{
  "model": "contrastive image-text model",
  "dataset": "simulated fluorescence microscopy of cells",
  "crop_scale_min": 0.8,
  "translate": 0.12,
  "vocab_size": 42,
  "encoder_norm": "layernorm",
  "encoder_activation": "gelu",
  "encoder_patch_size": [4, 4],
  "warmup_steps": 160
}
Rows from block 5 of the image encoder of a small contrastive image-text model, named by matrix and row number. Rows with one number within an expert belong to one neuron, the router's apart. Each number is 128 + 32 x the weight over its row's rms, rounded and kept within 0 to 255. All counts start at 0. Numbers have three digits each.
Before each expert's rows are labels from the 100 images, of 14976, where the router gives the expert most weight on average: "responds to" is what is common among them; "peak at" is the part of the image that holds the peak. Only what is clearly more common there than usual is listed. The data: simulated fluorescence microscopy of cells.
# router: router (encoder.blocks.5.mlp.router.weight, 32x128, trained with AdamW), inputs 0-127
# up: expert up (encoder.blocks.5.mlp.up, 32x64x128), inputs 0-127
# down: expert down (encoder.blocks.5.mlp.down, 32x128x64, transposed), outputs 0-127

# expert 4
responds to: few cells; cells: one or two; cyan stain; fragmented nuclei
peak at: top centre
router.4:100180116147061159103153120163172165144180108191180099095118139149139165143127209122175060104155077076115125147092105135143141124088122118110116088131110120140117147108151142133076128157164148151099121165151100149098105132056154101094133176138123078114101127159169165135117131147122069086176146114089062116188064092085132135141102141167151109144095148066137156090123157076108111078130
up.0:074098151128127115185153133182150121159087104116110147127088104119135138138084071145095137087171130036170133132157159148118149122188116152130117157105089091097113110071128172192080142171130163110158129136115165109171151106133111118139171087133151204140133153127055141161102174108132116173115142131105091137103093137119173081164089125101147140134147131032112213103143139079116115105093
down.0:099160158155103089157092147141083093159152155170147115137137178152150156147090149120133128132069140143108078074163120106129188144173121028059154124133102169103158124142142167194168152148187134061188128173121165117111081193149092134119127070144128103097076155183125122130090156148186169162181128133098119128075119164156155132148144142141071102147135106155122125135132111123101148139150
up.1:145118155086023189174179113145189181133176074095107088124130172139108131231138081128107096127139147098102090099120139139175097104080175105094127131065108166135136128132116171152160148200088114072154137118105211161138132115123085124127093168119127123117155120122129122134136148133109103104115166158124144151137145113091124142101094119138082132199094139072151108135082121138113145134091
down.1:212208109103049103136110143146128158090122100112098100123137061122107115141119122106094101129117129147132089146155096148168075166110124080131117170145151129164095155076154174208124146112118153102119147078127076123113130156103133119157137092198160107196140143109097129110125119110194071141117083081110121142126166203150114146124160136094187146126147107138133121131148167185057118085137
up.2:060162139060162081106088141183112188085097142112174160179097167153103124121064130130083155141137132166090138157143117120141116159090077124132140116049102110135211115197127133064066180136070110099114119138154116165185152126179138130125080153099139130071131155118104156123147098124099111092137109160131161100112128141121110144090129123144073106149142203169149139114148143112173124124107
down.2:151151116157115095115154119125145180158129121165147143048156122118161120050174151153139154172087112111065169110142101102155182151124092154197113128168117131083116094093141165105151092158124155166100131147108073122106150110088149091129104057113113165094121097079087109181112117146152138201134087103152116176105087125179079108144093130164140071087082160135111157130102102140101103200136
up.3:090115163088172065191145118132147144135150147105169138145162115164070131127159114176169139141105099094161171107088113136115149148142138102194076105119053150122083171142132107101187090159125131184099162066169151144116114111176111122147168139101157084078133144136148112131128150105113103104091147100116092111090149119195109144163123055177181161138116068197146126166165075133102144119135
down.3:170142128120113132152141174127137140089126109058081134065064165054100135163134119126132135132123098127094129073119158133109185144077166075118105145182161124217144157135160176154129148068147102124083160102101128157105110141088156107104112098150068092230147113100124154163104084144114153139126126116177119133102106144147091172124103159124084125168110102116151120170101178131167064121146
up.4:144146130177052106119144164085137116162089183149110168132097126123114148093149105155178106153092074115094102121129138084123135098126121090149142117143082113127135205116118077153139131193095114083065127147120129161165105092127134112114147155108112156140111087148066128082140195126128170209174217131118098133144098112135173167131104141187148139145062126131128192106164185102083132145134
down.4:135161024074153108078109111129117158160167105134144103106126111116041136102100164119129169131110101148083131160099118180093144090172109076133143150109104136196131168147128116136163199135096085091088099084156073115089115119135065100082068144084089114089177139127129187165141128186137106081175110145122123093067093134151146154124156128101113115148156123131143132095092128157106097132141
up.5:113121126137057142086170118217145138138184124160124133127092130135125151073137105135156111139130100062102106125156156112118108109097077148128107124102153092131105167202146178130138188110122143123105116179124126198157118073127101109160150156092120140119093115198059140154142112075117131100173136110111079142052159119135076163101092099140150144132137170114125088106184139145099156042083
down.5:160162105130121104161136137135153122084125148092112179112074084123166156143138116087159094106078118128140209176134132155092139187151117125095070145136086123137143173100204167163071132131100105084182121152136150136137152106129105077099070096104151118109041155168159108140144105129098122113108148107141101198171151198078112188172165139165075144081097153139131145134114110129107175119126
up.6:106103117110148139189194108147112150119095081115100096146115135105147156112154116157152142181136118114190101087078085134134083119115134178069124153207174106155157120204119096104126149094151124083165121138115139113093167117161159085144125086167079089087073133115071163187161132132120105111165063100144113125092072115091128126132114121172142075093098169100159125161119149109179141173181
down.6:089202127115147091125129110115105151142202126079116146162148110147126062105141181100154122209086194151145119153159123117105149151152110098139144026150111110122132110106126118142094162107144152186155187077149193174106104122147144109128093112104163119121072129104138145115104162166115159137131135165144107171178135129062097118139121171114113146141107151232133100109154083154158113147169
up.7:187156119156098156118175139243144154130102104148126121127180132080154136132091172084094140150173115105166098089087118113151126126171177165138108131159129140089083099151150148124129056174135091103139161149101119134103149113107104145176103168144083145135119170116173172108111088092078137133117176174103129163106119115166169129136187125122199110093138139160134079143134053118209147144129
down.7:179117169157152115146141120067152103161126160155093126117121134105168144082116082138102123141115186193104151136109188090137139127128166162147166117145207217159126124082131125142102091153098096133141148115109090155102176170190152101088162150103099165143120116091165159127137101111144143097119143117135131101116172090079189121163196171145074132131130177105088101113103191110179163192144
up.8:104169136089151181095067115175084156197148075114140140072131176140154170100189129157156162102110133153146107115139101152148178156109179137107120125114201124096114121123108095141112063119119124155078087076134147114126095093152138110150159111083156150098135145144082146142108090179196096090084106160132136136131159208111161096123132122128173146096089098201112107158149190105109105168135
down.8:066130192102161102177095069087152129120112144144075113157152056109170127117102185110105108113121154092213064161134191117142139131114139127139140099203139179066098165090149148152165115128108086140103128135072152108108161112162092120161113123150104139087167174111178122111105127127114079142145128081137132136155176075109130127130117123181140132207177130111103135164115150164144075151126
up.9:106131106104117081147146155180119115107090139165132159103113153121138102055151199097077102105086144124066116179138139106084106110213128176143129121149093108109136103067121100161095143093136132108138111085147142088166158143105123139156098134078076149208096111099168092174073123087099128143125185162134163168090187085144190176096142117130122121125165125173165099171142167126153113153136
down.9:066096043200167163073091120135137182117137084118091090170108121113110143126133124087110090125099123129137124102123120038134131110146134073067124162173069119088148115110164140127151116107104168115119104140152111167137060136211152105140133093141104063163140137111107152128173097127077085130135106160152178137076085085165114090167117127096170127115143112117093132170094132152146095173150
up.10:108107132146137123136172166088091131162206168134167152147143140151108137131153103164143072145140112083098198070101223107069055105115158123086116105167171117132114162135158118132067101101113158129103111120195113147167107145106134107083094141098129173112132136155152068142111143155102150080109146118047110131118148106053105116161130136143162093147091120089097102167157137110142179076126
down.10:058205160160091094121159138154124162150103115100099128082126157144138172178143142163082191124102113091124109106121140175105120140126105134141081089152064146136131123090181098083135144158090088145156092088136082099102186127077168186062117143144154124142109140113109118137103145112126125167106099165120117180114126114128121178189112161083065205118151082118113139084188173131129131082130
up.11:157181094132112146128097101106155063107137149115107078102118218128095075130144134143144176150131155094170159200139116124123107144185183188097155098079158174113156087139166169160121157179110114097124120127112094151079155149121112113135137090134155147165113191150129111168095107151085177101131078147200105149158059172098097150099143117118180163107103064129160114141126101145133118126083
down.11:112110128164130132113140151095085097152195095125146061139096131119123141138184124115115107178168191091081131188144152134127093133108154139098117097149149088134065086151190091151140137133116113150189171147133120145182160194131120141163118090144145108122126131228145078051161180156115104137181105133176120122104083172104097122130143176114103094118161161096163080145150086161141107114094

# expert 18
responds to: few cells; cells: one or two; long thin cells; ring around the nucleus
peak at: bottom left
router.18:096132140120098144096111125096122148118146179160121066158099087202120093104143124152130151153126078199106074111138089124096109145086083114193108160158126117125182148172078106102163107079156123176144091049128132212106099130150068123081118171146107176152161150122153186114131103116054170083152132116114177105145140111139103178143130144126130104140164130095141124149105124114140122062177
up.0:094095167113084148161117119072145118144151088171204203163119104104137136170115102156126127085110137112130089166185134149136111128128127208125127171080159133110128154117108095088100106081123171120114118108129150115139094086124107146125085146075101160134150106158125142210106115148057134212153068159130110188197152119083104139077185113123101154124156114120154161118076166137151145154110
down.0:133114128120101128132142091160106095135114143153154146134088080027094144172107025105140116125165124094126129126125121132153113094129183054164123201168132161176119130110147114103154091174113075176122103131070175160157149117135122104134114104168142182108167127125137104070096092103131139148149127132158119110178122148134141123133165133004089126086111104141124147138152096161102133117064
up.1:174150119064073112125160122073157149145194124155104079168146155132108120139116072093151100109173150154156128168131126218131116160102171076114107095105166156119111067123142097117134126166154210133139145089125119105166121135158118114114122190162194128091067126107169115160093158154126143107120151167118201165129114136105177113109111093122104111097082124160135127097110076176122189140173
down.1:161146151133168122159148121113109159150116047137151146107152100121149119068105173177089086195151156052130097100162149160150045156146168131148182124166111152119129097070139125126158143131119140094145099085158134170132112147158122112151162104197119159166176122106082060195103128095130065119105100137191132123127090074140163132131123149110186113142133108134140167095080096121078089125113
up.2:138089192144126170133154101142180156146129119072070167086064118146097097152141147134121080138125155124130114141192112136188101138080150126172129148150159152134200080183126149126103078105146162121093120121084100171074067119110145207121147154117091188090144121106127120146128112159103137145141114136155159043175088131114133101148126124072097100112139145050143136109075119081153104116157
down.2:098118152081138082168139173159110130198127142095120109123112162064121085146106156127146154176076123150174084146157184156108113067119104059161144140143160061148150149120128183167130123195087113097116187140164124110130108113135151092112159109115128125070207125077159177141143111172143147208103085164153149103157099147123122127152090143095113126095141132106145101139098163124130103202094
up.3:166116100147189138120137116139154141126120109136174136047093090120122164121164093078091150106127162195119092123137157165132163120128138120123114175188119170187117141145113125191115137098159156127079096112137158213146105140141214115102085123169114138126141114160089060190093109120179085123129145129101123115153089124143095095134157065118109158124175165145124129112123091153122039063140
down.3:144153107186179066064142180124157128161136157078089179158132161141114122117140140167087149159116096132095145154126146179142125156072137134119080142151174064154142161130125140157076150149098122065095172131135122167124090146182111091084164096138121137121099096116086213173069095085110142065121087144144178127142171087143112085109119135128168105096130161114159126076099120110194104131134
up.4:136103084141189148127140161104105140148123166095174077091099105096128125123101091159060143132144136114098141103076127157100131074142153172127095184199093137123129082124132120145102109156168121142125135127097120132070145180150087135152093117087067149084157121099193163060158095074128136177168157154139146119177127143077165099125120178091127175148202147165103142073115091079165129134153
down.4:143150105160146133129178130129059123164107097119161177158104174096110068122165107095117125179107153104117155125150136183136178086130160119204080086127130119131116123119136084091164099095149059135086128094131091099098127110129112099040127167102106118158208074129077131154166138155207111134067153095135120110103142134119117098105162121108099122164106104082121101133165214126147138112160
up.5:115148104140138152118143072125090087090078191187109119098152100131083068127152075210121180109128168127083100138093162140138151112090164127170115084140117104130103113130112111078082143136170129130153094170142155110135152097132090086140153142140159169085141141126133131104135108165193177162135162101103152147176124088123156117104101155112133228134124091102165110127183125086108080218119
down.5:124157104111157137048105101172139087134142091158158107142128188152178132168111093094085118116177099123097136150169156153096110151157145102132047131149124114125125127134167067080059147144127043176096115084146121125141192132150117127139140117106091086112208113124107117149136098138124121051161165096134158120108159128104108152179168117152076113107086086114092155117127149087067152097078
up.6:172133124121082090145097134119132163093200147135183111120129165174166190097119178221121157142087170132138107093094127125080158114118206160142166150115073150130130111110141160144127134191122173088126102123120117110179102162142163068121099131130101140130156129118110176126171144075101040082141104165080146109158155117194075116121103148113113105124196101119141131114082111144136087115116
down.6:112154115079114157072092098107118114152149114155140072104162083128124180125125119116163150170169138148126177092061089167151180081154135145095081224112156078137196119110097105153135111074105139139162123167130104179109130087111191082115179153077111160138084154127153157128161140127099135106134073142179112109116094154115130098138088146141124110138102080133137104130204050119129132166148
up.7:111138122151067111174070121187127154164131092105133157154050127120137184076038085147139160127156098074107123131141129171123107130166119117112125181116075123122145089142138154066113156144129097156155102138087135181108137103108152113173083116180121095063168140145127217103112121159165087161163070115135114127128102106116126131106132154135113098191106136114175116135081165176173144142180
down.7:149103188167133110087125169062139190154141154211052153089126091136095141131207123079106140129119113126148180111169132128070155128121119121093131178148073201115164132067123121121145139177123088129151071135109130146189160152119058064131144086149078115121143120143093103101101155153162162126127136160160162131147124162114148155137135103123154137168173103138191141104094096151133132110162
up.8:093086140097087033176150102123089134174118187158135160155178123103077108083111124150095097192129109101126088104121142142147147096164095137151108151120092131118210128131132151089099093184139134102112132104115114078218093113110130124119105175084088170082118134138080134118205138119185126150171139148138092103113107090126139187140151156120173105120151150164187132107178131096122155154140
down.8:170175186073119120146149139153112120153119122104116164136076135120063161118134080082142146129157092130180138108166134100122211119163124135106149091094140110150110134134143101053098072116094113198119102091172159095103131150124101084083095095088136201153111140159086114137078113168142159141119112134137088160151165164159133191139180131142159120131141162172103136080044157108109144170179
up.9:187134115128117168177145114189054111113140120133108075136097167146075120146126115139166088144092096147137179149109132135143174148155110142123141107095095111134165152124138127129178135198106222094130100145129130090131111128085107128116158147063151185108153163143089104149127030137087079115067162115154116157158097123184136182155136097161148115132188124113153092176186129137111078115100
down.9:147092109216146073181092103178153147148121156130132113101151145135115062206130131165126138126154150143163145104142124189151135113079133169168169121147191115140148176164100128158094152131116159175132185136117108103115060131100074116111136140055142095139114145146099115191107108132151135111108105123144182111122083107142101129122198040141108094160160084140110095202152113124129166107135
up.10:076161105190102157086167148156161116118141089115106145090127119185083112183108179152120138155155062126144126146126142133143146114170156112121097071152151096149166136186104089084097152147140163092158168098110153072108103131113122142120124172191122148129074153149047095077117181108094161095161134079150157069181066133110087191148130126134135094150060143121176136141117129157109117130115
down.10:133170165095104118145103116101126177151085111085120114181097157105127121091121165106113108100081106138155110149192000109111160098159121065156128100102129133148140099085145106123175185122101106159175154102105100142154113165126097149213171162120135143091124121157159097158179085156136109070140115136140127123100194134128086083134136109131194154123138172081148093142192087132114114110119
up.11:154097166140118167159115082049128123122173147164047179152114116114112138164146146118103157102133134093162085127125078151148113031075092135124163125162168146126146123073092127168147097165118151108134081120131120157102155081204169128098099090081105141146151124123085135134140168145147115129135160142073071092111105109103172132109091075116099078142208133164157114090121124155163175110098
down.11:140187114116082152103155066111132167113106092138097113148113122037122153138085134134109157140123083169137218160117094118153098093148174135176099156070063130157115139121125091125136164127113087118121104158081129134160135122112131099061132110107136119078154157077116174112144145097131142114073087190158050160125133110105096163114074127125116098138084159176182128081157108146130151201132

# expert 25
responds to: yellow stain; cells: three to five; ring around the nucleus
peak at: top right
router.25:145179132170093106105135132103120151103166100140073147051145171099164103080143140118159166127137142113140068076115133088167186063153149080114101063181100152146145097149156155140129156079116087106144172167149177097171135110171152199129134167158102102101074181168104121176142100102124178109118090126137135152124132102145141084140126063104095080128121154104070165130138158158109109174139
up.0:176092123124100154151172125094109165093184095103121122139116098108092105149159143204139125203088179174136110132113123157105118071107131132161125040102095100108126089135100102145133175175103156089118117128141163145119129055117099160134099139136088080119098130152098125193088162060169117135181127135101170118091119192115176053133082107110154136127111116112094089151145165139125141060134
down.0:162202150163114112162140101089084128159164142122138146149176136091086097101153105104092113131122189130133145106114158172091139136143101092133133137125112148077201126129153103147156123096123135182134137113144137125135105211122096090055150199086155117102143123122100121140082106066138104167177110145131093120115161171107169077173145104168124204122174151152150098178167106136126071148047
up.1:113111101143112142108145077118164091098103132134056220132114143119129109149130130146096142143169139147127141086064114133125079118197086115146112053160171107128139123107128134156109122138123071098117153132131140097190144157148094158127174168141119149178112173171106185118126138113080107083054156123112136149154176172125192087096051137111121168128093168179142159111139116189126180161103
down.1:104159133138147155134097154145148141130161101148144140141158097130181095115110153088132075119084154190110081155077163136149111200214093104093117118068155110142113186115132129100065125119113118144092087114077205141052161135149130073192131124161098087138121127112141120082143110103067124122136113097173091170141152133108122084125118156166142158104083106151120081134174206156093141127142
up.2:112145088134144065095129153059069182120084121168171116152132112062147153087142163147128081112140127166083177171144094148113113105125160100127127092091110152097201069137136089098146116090110131154130092112175169096132161108141109090145152133114091138081096177150182063117100163183101141108151089107102059164119116155162116113095105188161117126122140126109103109141133068145145170130198
down.2:082189132098120099153193124147130103152087111153100086104123137103105128184119136124046112146118135157140088143187159158178101082151124142196099106111164137153119148101059103136161100162100080095148120167119156124159136128108045136105187142188113146166140150150131163166092121161128100103162113104160133125085097109151077093199156118151171126051139109135127166103095166142129108136189
up.3:112125139082165133097190149116181141138155103153177164106179097073129100174156129138106140121205180155065027120162158182108145121078135134104127123128116115100102134123152150096166125159133158101153141121138099072133144193124091122111144145140144203106143147096150104099093117066108121078150116154179143131111145180128092102145092109171130115156123150163104140122102126201170085191099
down.3:128121114110140090120089153113139128134101126137156124099204113170118121119170151160022153122129157104114123220139078139128095126045139076120091142104068162069109104147135172144108110115130129089126173127082103190098030143160123088124114107089122118126092150078120098137131168128126110102099127170108116143139149089121097182089127146111095075075145119152119109094116093123125156201139
up.4:190101145143155128073137113187104121137180124112111203151099137133145155126135138149088186095088143100149128140172068188114142069052119149149141101121133117111118108234110089101133076151144108108103117140081102144137193127130161145167121128145130139118111145169156115140045116104079167130083063161140131138139092099134126166148112190086077077125095163163095136132141109143114099102147
down.4:156131176119117150209142138085079150115126162093152112119106114058119178139157149061169079077126151073155166108134119090163082086178118103160144180131095078102107172077116115128116147095120091126088169143107114090149141144120213175144086068043140137107138129108115123107121168114138158128095164103188157162174130149121088161079101084116116133097130109157106151114089124129099152131139
up.5:160144142153176087117153143078134118109154146142100149081152140105120079133132112135119155121175081108160098196133150089159181108187100100156141126164108118139097096134151188127128112096153106151084107166129121104104080101149090039174167157191162104108072149125115062212119120108148159149068128156103110137131158118136084132115121133077117088161173163085122117064092149141058118114150
down.5:147151157138134187110124150040127100058111154190107085095096113119141129117110169152102122140179121129152127113138074103087127141086163082117132148169160142189162119077137115149100111130122151150147136091099123212079139087140104082166140108137128130149052126105131105079172127127130151116045097171092125060164147117183130171132171143154070088113149177095125153136145107186116129138117
up.6:140104108112117100169165118093115078140170094109112111102098120148135142074176082093178113106152058174134179145137125103110161148159124151169074160160140117111154141161139130124174126144107151127182119098177147212092152138160087162069107120073118115116193110088094157116068144154162086133119112201149174083133104103079114102175077155156126160139099154167151150095131184105128172108149
down.6:121073112162046154086153100156175128166102110172127124122128115163138149079158157132141184161163154116117094188173114184121132136154142162107151191083145126153108121124137134152153123110173102171096152125108152122134152068119112186102131138098117104122120128222122111108071112141162098132129102113149154113145111157100087133130111083067105081122157096128081138116195097093021115171091
up.7:127120090152121100093069121092113112069106125111114146119137091118107092122156139118164108142164129125114124135087163152075067142133159067108152089116049069171163084121101121132175104106145142134199132152065181109101140094165110111133107112119088134191092151162119148130129085131151150120172169070143176138109101211125099129110178165119119180063147168155112064165164133083144145111120
down.7:122168128101215164124165085110092113096181115197184142163136128108102122176146104132116118192122110092132154101113099136098102171136145098143104054124146095158117069105092140111151103084169158154148125148089100144096134078148169115102153202191128140144132182127126121150131075189136117145179108131157134149086098164122156168142151130133152155180117153159157109111197190105174090111109
up.8:151149148106067122103102169121122134143151103188100142102136134046138097079128155083167094156155144148121149103144133164149155094073152121149116083091094136132136103184058139124131163165116105138177081100092084113127131132220111088080142096144111088123127148108164135134207127076119118062123141107157149141109148138109172085143158107142157149088092109170111110167088203088134101124062
down.8:196161130103140168159161084189135097058126122182126139107100110173101169172153125105150144183076131149113097117118164141087156145105118159143140100150179206106090155154138148151070188103143103120150159103130132118178089074135155161182138160095157111110147094170077161124143110090152100131122088115106133107116198103161180168106170076133057127102142115134148110157147081149141162159143
up.9:080126093136158119079159145109091172133115105116160213080133113122097055174058118089114088157156126142111132117102095120086107179073122107134127127143154126138131142092152118165124166190072171100087101058154059084100144067125174108099096121101121072153150132125128079148134159139096169134145098141107126103140115107170121105115191117156131194129158135130143114044139114092132145157157
down.9:138113194092174115054123105200125065148157101122107116090149145068104142117127092089126141206151184120147086163112118091087137036107087190110119153106128103121142089124181130118157157105138151130117084106140139122094157105155120127106147167181130105114116138142117199129138106060162107159092127178117094123124111098151116207117111155088154125206179130150151115097098133142136125125109
up.10:121166089160109136119147154097182090163137107128129147145171123144070103157125093122118173114148127099149125156163172120118108143180105100152160082096093051122192148025132151110074137164105121090138144093102159022133190141129060110111086131186167148123138108133135126129138191096122133116117112152117121125167146150077148128103106113103139167097130102138087167105116166157145185064120
down.10:132127175136136104090132120089136093115148173162066119195194133158116076127180175075127139170120152161117092147125170111145149089118088100163114146152146115182130112124089161170160063155072075131071120127133140181102067141139122104131216080149146107184116150109119127116129107133096083183110125152176129173123132099083168105112178104184135121104116082119105085104135185130139145095135
up.11:172107071079164173189144159158106114110100118152132093136141137137139152078153158128157149153133116171140175150130102104073087155148151083137107066096094161118128169151092191097126110059173142125131133105090208193111102142109123122118134130066155116120140148083099135145186098143141112114148120135162097151108178120131151079174142116145087142158138051207182142143129127098135081122188
down.11:125122047141170137212148129063142122163111135111120163102147102133153144086104115137137148067173099099093073173091149129141135161106077139092133093167121170126140130071135170116107147084163117067106100129083131129086111155111104107088089159127125155134121172152155135151107163143147177158195175132135147107145131119061088099143195070106101049102075154131132142090149154110098169105135

# expert 12
responds to: few cells; cells: one or two; magenta stain
peak at: centre
router.12:148138154096113154145109147115148118075131144104151116138131107118122133160153170122115163155156088029101104158133110156138153169096145151081130133155108154162127067183133137161176173174099105132076138093110139143142178126082148135156200165123206105099134123093102069122115083171127153124126118125156150089115104081108078146150112134072125237099167110075193112086130109116175115121151
up.0:124121104116173130102176137167081147179088125057062142144121121095070108117146108053112125091091127115137164099113130098071134147100159098173100056119136107113177119124140148073150172087154119162088158156148155166126164150152170123106148109140207126145139189160109116092136128098140180151132153119124095121135151116123178165105138108217188184085138127095095152099111138133146119064103
down.0:113132140123154062081084128097133103098154149093090089100094165143161123114117147092082155093090118172127106113145105132120094133161108202141101004132137136097138145160108073156158122129117144150126138130154115125107104098091119111179152134167017113142183134056155127086168124181171080099152113139169136146175142152152156108135157120135090133197153129101143148074104114104114125092130
up.1:169091096122129163112099087096155124096081122147095140113093158102160201166150119140127073153142148126142118144090168072117163210120119097114181131132129114185163151099094140117107140162106101130132163081119093103169119159147121132128141118180155131172130133068064094121141084163092078156068156165175111159134100161128133131125096133129119247086138082141127163134096136117139069071124
down.1:112110098129126150153169129140129133061170083144193110127160093142154088145166143131092114201147115142166132119147127087133134165123122162158128125124173144146097104162166201138147151112098148111141205149168087144148171193135106120202183068122102115085154158107131117099147100158097085156167113090177108157103136116178158069131153097149131213069171117140140172154118068139136125137104
up.2:130130101172102140182130110101158091123129122075174170077130084087110106087127138091181108113137119100133111120114118162049131130157152091114102184172098156134077140125103145131158119110133153093144171155155091147117110144121170160162136125172144125094091140117107173152117111175130186153184095126178151137150064137080113161157108119099175157164170185096207087133102198079127143071178
down.2:122101068217167048123128114102114123134176181110104108106116118172105148147167116094098132146104137104127145140091192095127150139127105055108136180056095189082144099122163157134136133169153148145063142164098192092174152139165163134098127144104059102109102077137117158137164127136161125170124126153118128116108177145111117142112106134104092106110120117083131071094072078155168142075123
up.3:112158163103133094102125135108137138085154153160130149089098115105111118128100141172140190111137160075063157077178117130109055212119124128133109139119137117085070120179136118131158124135149212131177078161137130114071161182116116141077088167172085135123062158126113129157152193115092135184131089168150138170124130090131069141119113171129109082113108144170175181171129154151136155118134
down.3:098123127170116105116138081100135164125136162095126117081105127107102118135115206145152135132185126115098115076135099129158148174135075161153134180100110057107060054088131109124171193132136098101158110104141140095105138115134155108061091158161094059106184151151139131137104155149151087085117206086106134126128156121141073098126128134115124060072123164155163110146120149125127193190109
up.4:060081118116138112134145144083140159143057183164164158123108116161123107168111135116136110068084136116121133125147123137087119089104157133172101134142108188126193136143103128147105100122189218141163111153180175118163113157205062161103182105112116118139081112152160111180137173105077187156108162133146092115132145136083159082182153128084146099115113119087157119174127136140132168085149
down.4:129119117121151125112106128145153129141131111144073112130084185147127136179089175124202124055170112166139077163195131178143125159118159161141121137132093096148160137072079117198156142053122137149121147146132123114125087157137159149144102148137103070157145156164166031165127118150096088098122133154102185156164208133102153117148137073133102122134137069081152146162128190112140152153143
up.5:146078165198092161099151160106148150099136146131155055108138131061148153139127079099199132116099151123119109111163124104120161071123136107122107069158132111126115136169121163239105085157118101120152099166126045104171157151124142159177147135132167141117150149143053122093147140133131125121160125147184128115161161083129132128139074038088126139138129161117112052158133133173144125132139
down.5:121110201192151133156128076075190107136078132134177110167169158176087139110131116088162149188107116135171134125089081161125103126119156138088135127179135131164115094098126170111119191106084079130104129181141157103125107181087144110132109069127117132112088161165104166123158101126122122104127134089148097063111174142150086117099140066095150134065111112129100157031121107096166142105153
up.6:105141151103100202173201164139124094133109147145130204116129174111170145180161144097163099044139146115099200112175123112087164121119129124041135145149191107099151164110192095185131119147143166092159128099160110175125114081140101109151144126144197104085103175111136128122097088100141134162157132163143139152131097159098136173108140153104095163130121112161169071123085123136100133153131
down.6:138129175110147128108107122070136146121093124114132135147096126108153112092165143111103133173100083114167065112122153140129126178155154136068109137125122131153143088104169169184123130167168133142097176120137149154146139115219063123087065171094050106134143154054111078105084110128142149153170084127151085127145098145163070103130126114171118130142120077176192093080112057120139078157134
up.7:161136095130112152085104137144139147158154055135111163110098078128118115094172108121068107129117163125161132137105184161173163111156093090156094165109128143144126128133146142180169120149091142078121151104102170167104119163208207155094073183130124123111119137143108157143124130165107124064136157165142162157065119117164103071109119145078071222115136145146060121131137112103065107163131
down.7:142150105086104135144098159156112105102156156131117117143162147070117106108153138080075119148105140113150163141126112113113016197165076071108187168141136158080152136116077110166099119146197109139201085181120166124156100127101113146091117095168187051111159120127103127128124132142128133153123136121162111180097130146070125138151175157160087094079101113148153103188142078113114117105151
up.8:142145194182065130192110125138127175165196208103108122118098102131130048123138108103182094103121133158083134081066152067158115125105112094114155115153154138108104133132163145123117133144178191099110149165154165125125105151096140094155148073107118146109102145150093162145122192111137149152069158145076132133117174088146159140192144131113115105105170095146129079087106125171139100195109
down.8:140123181057132105120134117126190126138167148145147120117167101191195130088193134106129118157132181170141123123127136142167093133106102152128065147217133153154028143145129111178139080091103183147111130078129081182124069118137137118120148127139090130161102070131124107108104103150155152115144172168108121160105135134189094171056173106153091143130115144131129094160107116146125120185159
up.9:107099140127148081115126177188078144076152061140142091114147082088101134184159119189132154129126124103109099117097064195140095167152158138117107101197112074197139087113126106123184152115114127086092163096154106153085157118094181173158153139093166141068167125134138131154178124124109133099109183155165138135075197150139132135131138138087087117182121149169097127163145109160112103105148
down.9:187155099141141134177194097119121078113132139119113133117145149123191080112077112110135125120130121109096133068162122164158095105132160143154092098125082109104066099130091135080098111136146125084139105075112076083213099154083113057169119134164156096113124119114113096165143116083173161148065123106180153172100163097121163180058135164142113098084114133160076087126164160147098123098132
up.10:197088124087086116041090129094067165119102183128123092157138144138116117103094196151073177141092149081131153126091115114160098155075138150080099154162150103105150140131157117116124124082117183162076108151137110138118160111076128132126127119159174156168136166094063142137076153080049133147113091108143080135111141176125096080112107139112154106100154077161104168087133101173158124107150
down.10:116123117157074087062111127152148103078117079047115174092141143081095154200087159140120169120119146138096145087134127106220109088131121132130147080107147092147151140055165073083170152090138140142132138070121113164113076157125105074153114117141078135113145143109085130185150143194104093149087153111127074150109139166124108119106154102094140149111146070135090116161105164144174124125100
up.11:157116118158168120117138167126067169059069177078145145143142086139125142176125139143148075109091131093164165134144175173134107141114103127171129083131130140153155153123133130128116118063158099179172096137132082162114117160157079094174151147168148140174186099083147160167142115130212101108114122181134100159144095111129043129112200056132180105136163154116135152108125142097142164107097
down.11:161122079151174120120076143112128126200132119216109129118134142116206101152093113138075151135103135115150088188197119105102175138092091104109104114138085148134105078131141117164112095113137040138109101164085101118144102152121113125147118126084110132084165086151128125130110119170141087123121101048118073139097159120093148115208130173077113086123125130094163155102054090143091119113115